python train.py --model="image embedding model" --color_jitter=0.2 --mlp_ratio=6 --parallel_block=false --patch_size=[4, 4] --layers=8 --am_softmax_margin=0.1 --lr=0.0021 --epochs=9.7 --decay_fraction=0.3 --adamw_weight_decay_other_params=0.01
Rows from block 5 of a small image embedding model, named by matrix and row number. Rows with one number belong to one neuron. Each number is 128 + 32 x the weight over its row's rms, rounded and kept within 0 to 255. All counts start at 0.
After each neuron's rows are labels from the 100 images, of 14976, where the neuron reaches its highest value: "strongest on" is what is common among them. Only what is clearly more common there than usual is listed. The data: rendered dice on a table. In brackets: how many of the 100, against the usual share in percent.
# fc1: MLP up (model.blocks.5.mlp.fc1.weight, 1536x256), inputs 0-127
# fc2: MLP down (model.blocks.5.mlp.fc2.weight, 256x1536, transposed), outputs 0-127

fc1.450 [147 100 105 189  97 131 161 154 142  71 150 107 134 127 105 131 152  75 204 152 179 127 107 156 101  86 160 118  63 171 177 103 111 151  83  71 139 103 124  98 169 114  74  92  78 158  98 136 142 126 216 132 125 131 139 129  95 164 164 139  93 132 125  84 135 127 142  87  53 116 137 109 160 132 116 121 137 127 135  56 140 129 119 167 159 117 166 115 147 158 118 125 130 129 105 125 138 142 174 125 152 127 172 123 113 137 126 135 255 181 123 176 126 114 142 117 139 164  90  80 139  79  85 143 204 114 100 105]
fc2.450 [117  81 165 139 139  87 152 115 151 139 138 160  90 140  92 125 125 133 171 173 162  60 143 154  86 138 141 133 107 135 221 148 171  88  81  59 117 201  78 107 158 156 100 116 121 135 110  93 120 200 108 109 140 124 108 115  87 156 151 139 123  99 180 154 148 134  63 158 138 104 117 141  96 101 158  64 233 137 142  74 120 166 129 144  86 128 149 137 107 136 143  85 125  81 147  75 115 119 137 111 121 140 165 142  94 114 129  80 152  83 159 122 127 167 185  67 126 162  86 195 144 102 144 158  50 118  83 126]
strongest on: five on top (100 vs 29.7); two on top (100 vs 29.8); dice: three (99 vs 33.6); total: 12 (65 vs 4.6)

fc1.11 [129 120  89  75 101 119 158 115 163 145 122 180 148 129 149 121 157 149 108 110 186 119 134 131 105  83 171 181 149  73  94 112 144 178  68 115 118 126 116 125 122 198  83 110 126 107 127  89 135 137 180 111 130 139 151 135 146  80 154 170 120  67 171 116  97 122 137 117 117 127   7 184 129  28 164 165 126 106 111 166  70 180 115  90 153 127 164 188 133 167 100  84 127  88 150 132 119 190 103 101 100 137 105 112  69 158 133 154  95 124  53 142 107 139 155 114  70 159 141 113 133 130 165 157 166 108 106 102]
fc2.11 [127 117 100 129 116  79 106 118 121 115 123 179 156 117 121 174  92 142 212 106 138 141 185 158 158 135  65 113 112 165 143 187 123 150  88 143 138  82 193 111 160 112 123 127 125 112 186  90 127 114 144 115 131 112  97 180 100 146  40 223 109 117 167 136 159 151 164 182 130 105 126 132 125 154 105  53  96 156 132 106 156 107 139 120 134  60  96 105  89 102 122  93 130  97  77 120  61 114 141 126 151 143 207 118 128  69 182 116 111 150 170  71 110 116 104 190 170 128 122 112  73 117 199 131 160 122  56 107]
strongest on: six on top (97 vs 29.6); dice: three (81 vs 33.6); five on top (75 vs 29.7)

fc1.41 [151 106 139 161  96  90 179 123 156 151  89 172 127  83 122 106 126 127  47 117 171 151 117 126 121  95 190 166 132 110 117  84 150 171  88 110 121 149 139 145 136 245 113 134 105 131 106  87 155 187 130 140 105 131 123 126 166  66 137 206 156  96 180  95 119 162 110 162 133 102  28 110 131 125 161 139 114 111 134 165 121 169 130  96 163 182 173 177 131 154  84  66 149   5 119 158 132 203 125 122 113 170  52 196 108 111 157 168  70  74 137 156 134 160 115 109  55 142 145 133 134 112 156 121 159  90 142 106]
fc2.41 [143 102 122 153 124 100 118 141 102 142 133 165 172 132 157 210  90  97 169  65 108 106 185 122 154 124  80  86 141 128 120  98 107 164 105 180  89 104 167  84 130 101 131 142 120  86 190 105  82 138 177 172  69 156 134 150  71 113  67 166 160 128 175  96 125 122 139 181  67  87  94 140 121 157 108  68 106 152 141 114 106 123 134 130  69 104 124 142 104  97 139 116 128 120  85 119 157 136 159  89 136 121 182 155 111  97 156  73  96 135 104  95 100 121 130 224 121 162 131  61  68 172 184 166 165 153  96 116]
strongest on: six on top (100 vs 29.6); dice: three (85 vs 33.6); five on top (67 vs 29.7)

fc1.63 [152  53 116 123 147  56 149 146 124 134 126 114 132 158 116  89 120  97 143 107 174  67 148 121 116 169  90 169 138 127 164 115 150 142 122 116 115 170  41  84 173 100 122 140 159 149 127 108 141 103 226 148 152 102 144 100 125 117 134 200 117 152  90 213 170  89 130 155  75 142  81 136  74 154  63  74  90 187  82 171 100 115 102 119  96  94  89 104 137 120 157 168 103 251 121 138 141  94 135 126 168 110 142 134 110 118  99 135  84 146 109 162  62 116 136 106 110 142 131 202 125 134 142 123 105 170  99 101]
fc2.63 [128  85 181 116 124  22 133 144 133 168 154 194 130 147 136  88 170 145 122 172  92  95 158 105 108 135 119 158 110  94 115 128 112  78 144 171 108 176 180  98 130 143 113  93 135 121  67  50 147  97 126 136 144 123 153 135 164 140 125 130 146 120 230 151 131 123 126 110 127 140 121 155 143 146 101 122 166 137 123 140 147  97 166 183 124 123 115 152 160 184 139 148 106 146 101 157 119 102 136 116 128  63 121 178 152 140 128 127 143 176 148 120 122 141 157 196 125 129  72 190 199 191 122 127 185  77 161  86]
strongest on: six on top (100 vs 29.6); two on top (100 vs 29.8); total: 8 (64 vs 7.9); dice: two (64 vs 33.4)

fc1.468 [132  34 101 163 136 111 184 169  70  72 170  92 144 134 123  90 157 135 247 137 190  83  89 146  88 128  93 181  16 118  93 137 142 112 104 122 174 128  28 127 172 156 144 173 133 116 181 114 126 136 171 113  99 119 172 137 104 139 127 150 127 150  86  61 130 139 138 144 124 152 168 110 112  94  86 117 163 111 117  83 150 154  81 170 146 121 115 105 138 143 179 140 116  70 136 119 117  89 129  97 138 105 166  98 107 143 139 115 138 133 134  99 156 127 102  96 154 157 143 111 129  86 131 121 204 151 111 175]
fc2.468 [133 182 172 145  90 132 118 138 129 131 149  78  39  79 134 142 122 166 137  74 124 185 129 140 155  70 127 132 117 132  96 103 124 224 132 184  82  84 183 165 105 168 106 114 133 107  88 178 128 142 132 146  77 145 151 175 152  94 113 188 130 106  49 133 149 169 148 139 129 162 152 122 155 118 132 160  72 207 139 165  83  78  97 123 165 126 129  76 125 167 147 128 111 168 144 127  84 153  83 144 138  68 112  94 105 140 119 161 177 127  95 119 128 160  80 189 106 122  97 106 102 144 144  87 156 138 157 174]
strongest on: five on top (100 vs 29.7); two on top (100 vs 29.8); dice: three (85 vs 33.6); total: 12 (43 vs 4.6)

fc1.678 [105 180 127 124 141  71  76 129 150 140 127 126 126 110 100  84 116 112  95  81 128 166 193 188  68 114  93 138 179  62  96  47 104 172 101 183 141 129 130 129 129  76 129 124 145 128 113  38 140 143 238 118 125  95 129 151 164  98 116 108 174 119 156 123 125 127 124 192 111 159 158 125 163 126 168 155 143 120 130 151 167 164 133 116  56 165 155 137 116 126 153 121  90 105 108 144 102 130 131 116 136 156 132 134 148 173 116 144  83 163 127 144 154 128  71 118 117 128 185 166 141 109 159 112  40 125 116  73]
fc2.678 [143 171 120 148 142 168 153  96 130 193 145 192  95 122 165 160 126 110 160 207 115 143 153  79 150  99  98 116 116 150 129  82 156   2 145 157 152 138 119 149 170 126 112 149 190 143 133 148 141 106 133 144 100 152  87 110 185 141 111  99 157 152 183  84 122 158 104 157 122 120 147 132 113 173 149 149 154 173 148 114 107 159  95  96  85 119 146 143 103 112 175  87 137 114 157 165 173 133 134 167  82 115 138 151 104  63 141 101 105  87 116  93 113 138  91 144  95  20 149 147 133  50 145 146 179 114  89  43]
strongest on: five on top (100 vs 29.7); total: 5 (86 vs 9.7); dice: one (86 vs 33)

fc1.94 [112 100  84 142  89 134 111 133 143 120 110 161 151 120 139  79 106 133 147 138 126 115 161 149  90 114 138 152  29 139 152 144 111 162 115 125  84 169  30 102 131 124 118 107 109 164 106 145  81 149 153 142  58 162 152 156 113  95 137 222 111 116  48 171 172 143 141  98 127 137  63 148  65 105 106 138 117 103 133  74  89 189 132 132 149 125 174 163 159 170 170 163 154 152 137 117 136  98 111  81 129 142 153 147 123  98 111 129 125  97 136 142 106  85 154 100 133 137 117 115  15  48  92 139 128 163  95 169]
fc2.94 [155 251 148  80 167 158 146 165 108 168 153  63  82 103 152 136 108 105 152 151 159 140 179 126 166  97 148 125 164  92  81 152 100 214 160 158 112 118  87 160 146 106 134  85  97 146 115 154  88 128 138  91 135 153 133 112 134  99  83 171 110  83  36  99 101  89 111 154 178 122 147 113 115 113 134 148  49  92 143 212 122 109 121 118 156 129  87 114 129 160  83 137 134 126 123 162 125 103 165 153 147 163 187 182 147 139 123 194 103 123 143 111 138 159 112 157 100 146 120 119 114 167 148 107 101 180 180 113]
strongest on: five on top (100 vs 29.7); two on top (100 vs 29.8); dice: three (62 vs 33.6); total: 7 (38 vs 8.4)

fc1.54 [110  78  39 130 118 115 123 122 109 165 108 120 121 109 131 163  81  98 133 156 149  79 119 133  36 112 115  52 118 122 141 109 119 187  94 139 137 150  83 210 156 135 118 140 136 151  97  39 155 102 145 159 107 115 164 125 149 160  96 120 156 101  81 132  71 121 137 115 117 128 167 150 116  98 130 121  57 133 145 138 155 129 159 107 102 104 155  93 139 152 129 133 166 212 175 104 108 139 154 203 153 110 151  89 126 127 119 116  93  40 166 165 108 134 143 173 146 119 120 189  46 162  73 151 110 151 117  72]
fc2.54 [122 103  70 137 206 158 149 107 140 160 119  89  68 171 101 150 127  95 111  96 154 140 163  84 140 175 112  90 145 126 123 131 156 150 135 123 106 107  93 115 119 127 144 142 165 126 160 153 150  76 103  96  71 160 126  86  92 104 109 222 121  83 155 178 124 115 145 112 141 153 141 195 140  81 171 115  94 159 127 145 172 143 145  97 130 161  93  91 163 124 113  98 148 176 164 151  95 145  98  59  98 120 109 142 125 133 144 173  58 143  82 115 147 139  92 187 128 149 182 159  96 128 145 109  34 161  78 124]
strongest on: five on top (90 vs 29.7); three on top (87 vs 29.4); total: 8 (43 vs 7.9); total: 13 (26 vs 3.2)

fc1.151 [135  61 105 172 104  94 146 146 173 173 131 150 133 151 168 130 136 112 140 136 221  90 139 113 109 115 132 136 153 130 130 127 102 164 165  84 118 151 114 156 120 120 110 173 113 128  94  81 125 146 143 121 107 164 205 125 121 115 114 109 129 138 180  61 107 174 163 164 111 130   0 138 123 105 104  79 108  77 111 195 113 128 128 129 111 117 120 133  99 179  83 115 171   0 124 125 105  98 127 113 148 114 131 167 106 137 139 131 110 161 108 134 122 145 124  90 150 139 118 118 123 142 181  80 222 102 196  60]
fc2.151 [146  53   0  96  85 108 162 144 124 134  86 128 153  85 114 119 151 110 166  28 114 143 144 127 201 162 107 121 172 169 133 126 151 166 138 173 116  66 159 140 105  95 119 146 166 126 168 135 105  97 138 121  95 134 108 137 109 149  86 106 146 139 192  96 123  78 127 154  55 152  79 147 130 151 102 127 126 132 110 158 143  83 109 117 113  88  91 113 127  75 152 151 109 219  79 122 110 152 161 120 121 148 146 124 152  69 113 136 104 146 154 114 129  94 134 177 129 153 121  84  72 119 188 145 105 130  60 111]
strongest on: six on top (100 vs 29.6); dice: three (70 vs 33.6)

fc1.346 [139 100  76 149  67 141  78  76 141  91 146 160 114 102 103 125 137 108 156 134 209 128 151 127 158 169 120 143  94 123 183 125 125 157 130 139 100 148  58  90 130 159 156 112 106 130 135 134 147 146  94 125  94 180 215 121 171 117 136 119 114 136 129 155 139 146 170 139 106 122 176 122 139 170 140 141 123 128 142  72 129  85  94 108  91 189 191 144 115  84 145 184 122  86 121  79 130 145 146 112 170 181 196  49  87 181  74 136 130 130  98 111  70 114 107 166  90 205 134 131  91 116 113 203 141 161 120 101]
fc2.346 [121  58 108 142  70 167 181 153 128 178 135 147 141 148 131 103 162 100 130 127 127  58 142 141 108 134 145 136 109 141 180 139  49  94 150  71 109 189  92  94 101  85 108 143 142  98 124  99 102 133  87 118 131 122 122 127 119 160 148  55 116 128 255 152 101 130  98 150  83 135 131 146 121 140 130 124 181  92 108 130 118 129 112 131 107 131 135 132 136 175 144 130 140  39 164  90 135  70 115 131 157 129 164 127 114 142  74 181 120 109 111 148  83 128 177 148 148  99 154 240 113  76 165 128 163  92  83 116]
strongest on: five on top (100 vs 29.7); two on top (100 vs 29.8); dice: three (73 vs 33.6); total: 7 (27 vs 8.4)

fc1.673 [101  57  78 138 117 107  81 119 141 148 136  94 124 156 117 124  92 140 119 130 115  92 128 140 121  80 164 143 161 111 157 142 151 146 194  94 135  95  89 107 108 107 117 117  94 126 126  47 146  79 141 108 109 115 194 139 160  95  85 255 107 113 157  98 158 116 134 134 198 156  66 102 139 137  86 119 168 153 101 191  51 101 173 171 161  97 179 169 142  97  78 117 114 106  82 126 113  94 144 130 147 167  68 145 186 143 122 119 157 116 179 119  96 109 158 106 154 144 101  89 117 163 159 102 122 119 100 125]
fc2.673 [139 112  99 117 123  90 120 133 102 149 128 173 120 120 140 161 106 111 168  66 132  83 210 155 158 118  78 137 165 142 143 105 135 237  74 189 135  83 128 161 133 131 108 182 195  96 183 169 152  88 151 130  83 101 150 112  95 119  71 135 122 100 138 105 100  84 127 155 123 133 122 138 135 100 126  44 125 139 150 103 190 213 129 141  64 102 155 129 164 104 155 104 110 120 139 100 134 133 128  94 143 129 173 144 150 145 109 110  47 113 144 127 142 140 113 224 149 197 142 118 106 120 176 158 145 111 119 152]
strongest on: six on top (100 vs 29.6); dice: three (95 vs 33.6); five on top (82 vs 29.7); total: 15 (29 vs 1.5)

fc1.135 [ 96 226 149 141 136 103  86 124 155 146 181 134 120 160 120  67 141 121 126  81 137 144 149 166 148  48 138 134 148  95 109  79 176 153 131 142 121  88 151  99 142 173 140 103  32 138 122 109 128 161 128  91 119 165  88 103  79 126 102 226 151 130 132 134  84 145 156 154 104 124 103 128  96 102 158  70 131 187 142  82 164 112 178 105 149 135 137 155 147  97 131 127 142 145 138  96 133 140  89  82 112 160 122  76 137 129 172 131 174  66  90 132 149 116 131 131 116  99 118 165  63 144 186 148 176 116 147 101]
fc2.135 [155 166 187 149 129 100 156 101  94 145  90 152 179 133 153 162 125 154 199 187 115 140 188 163 191 134 114 126 151 182 108 125 123 134 121 186 127  91 132  83 123 122 140 147  71 127 195 110 139 119 165 125 111 128 133 152  68  99 106 169 132 108 131 143 159 116 163 146  85  86 100 150 155 190 135  57 109 156 136 119 105 131 166 104 128 120 127 134 160 138 179 143 159  68  58 120 154 153 142  94 177 127 216 126 142  62 115 109  60 113 123 135 152 126  79 215 119 102 119 104  79  91 151 179 136  73  93 123]
strongest on: six on top (98 vs 29.6); dice: three (67 vs 33.6); total: 12 (29 vs 4.6)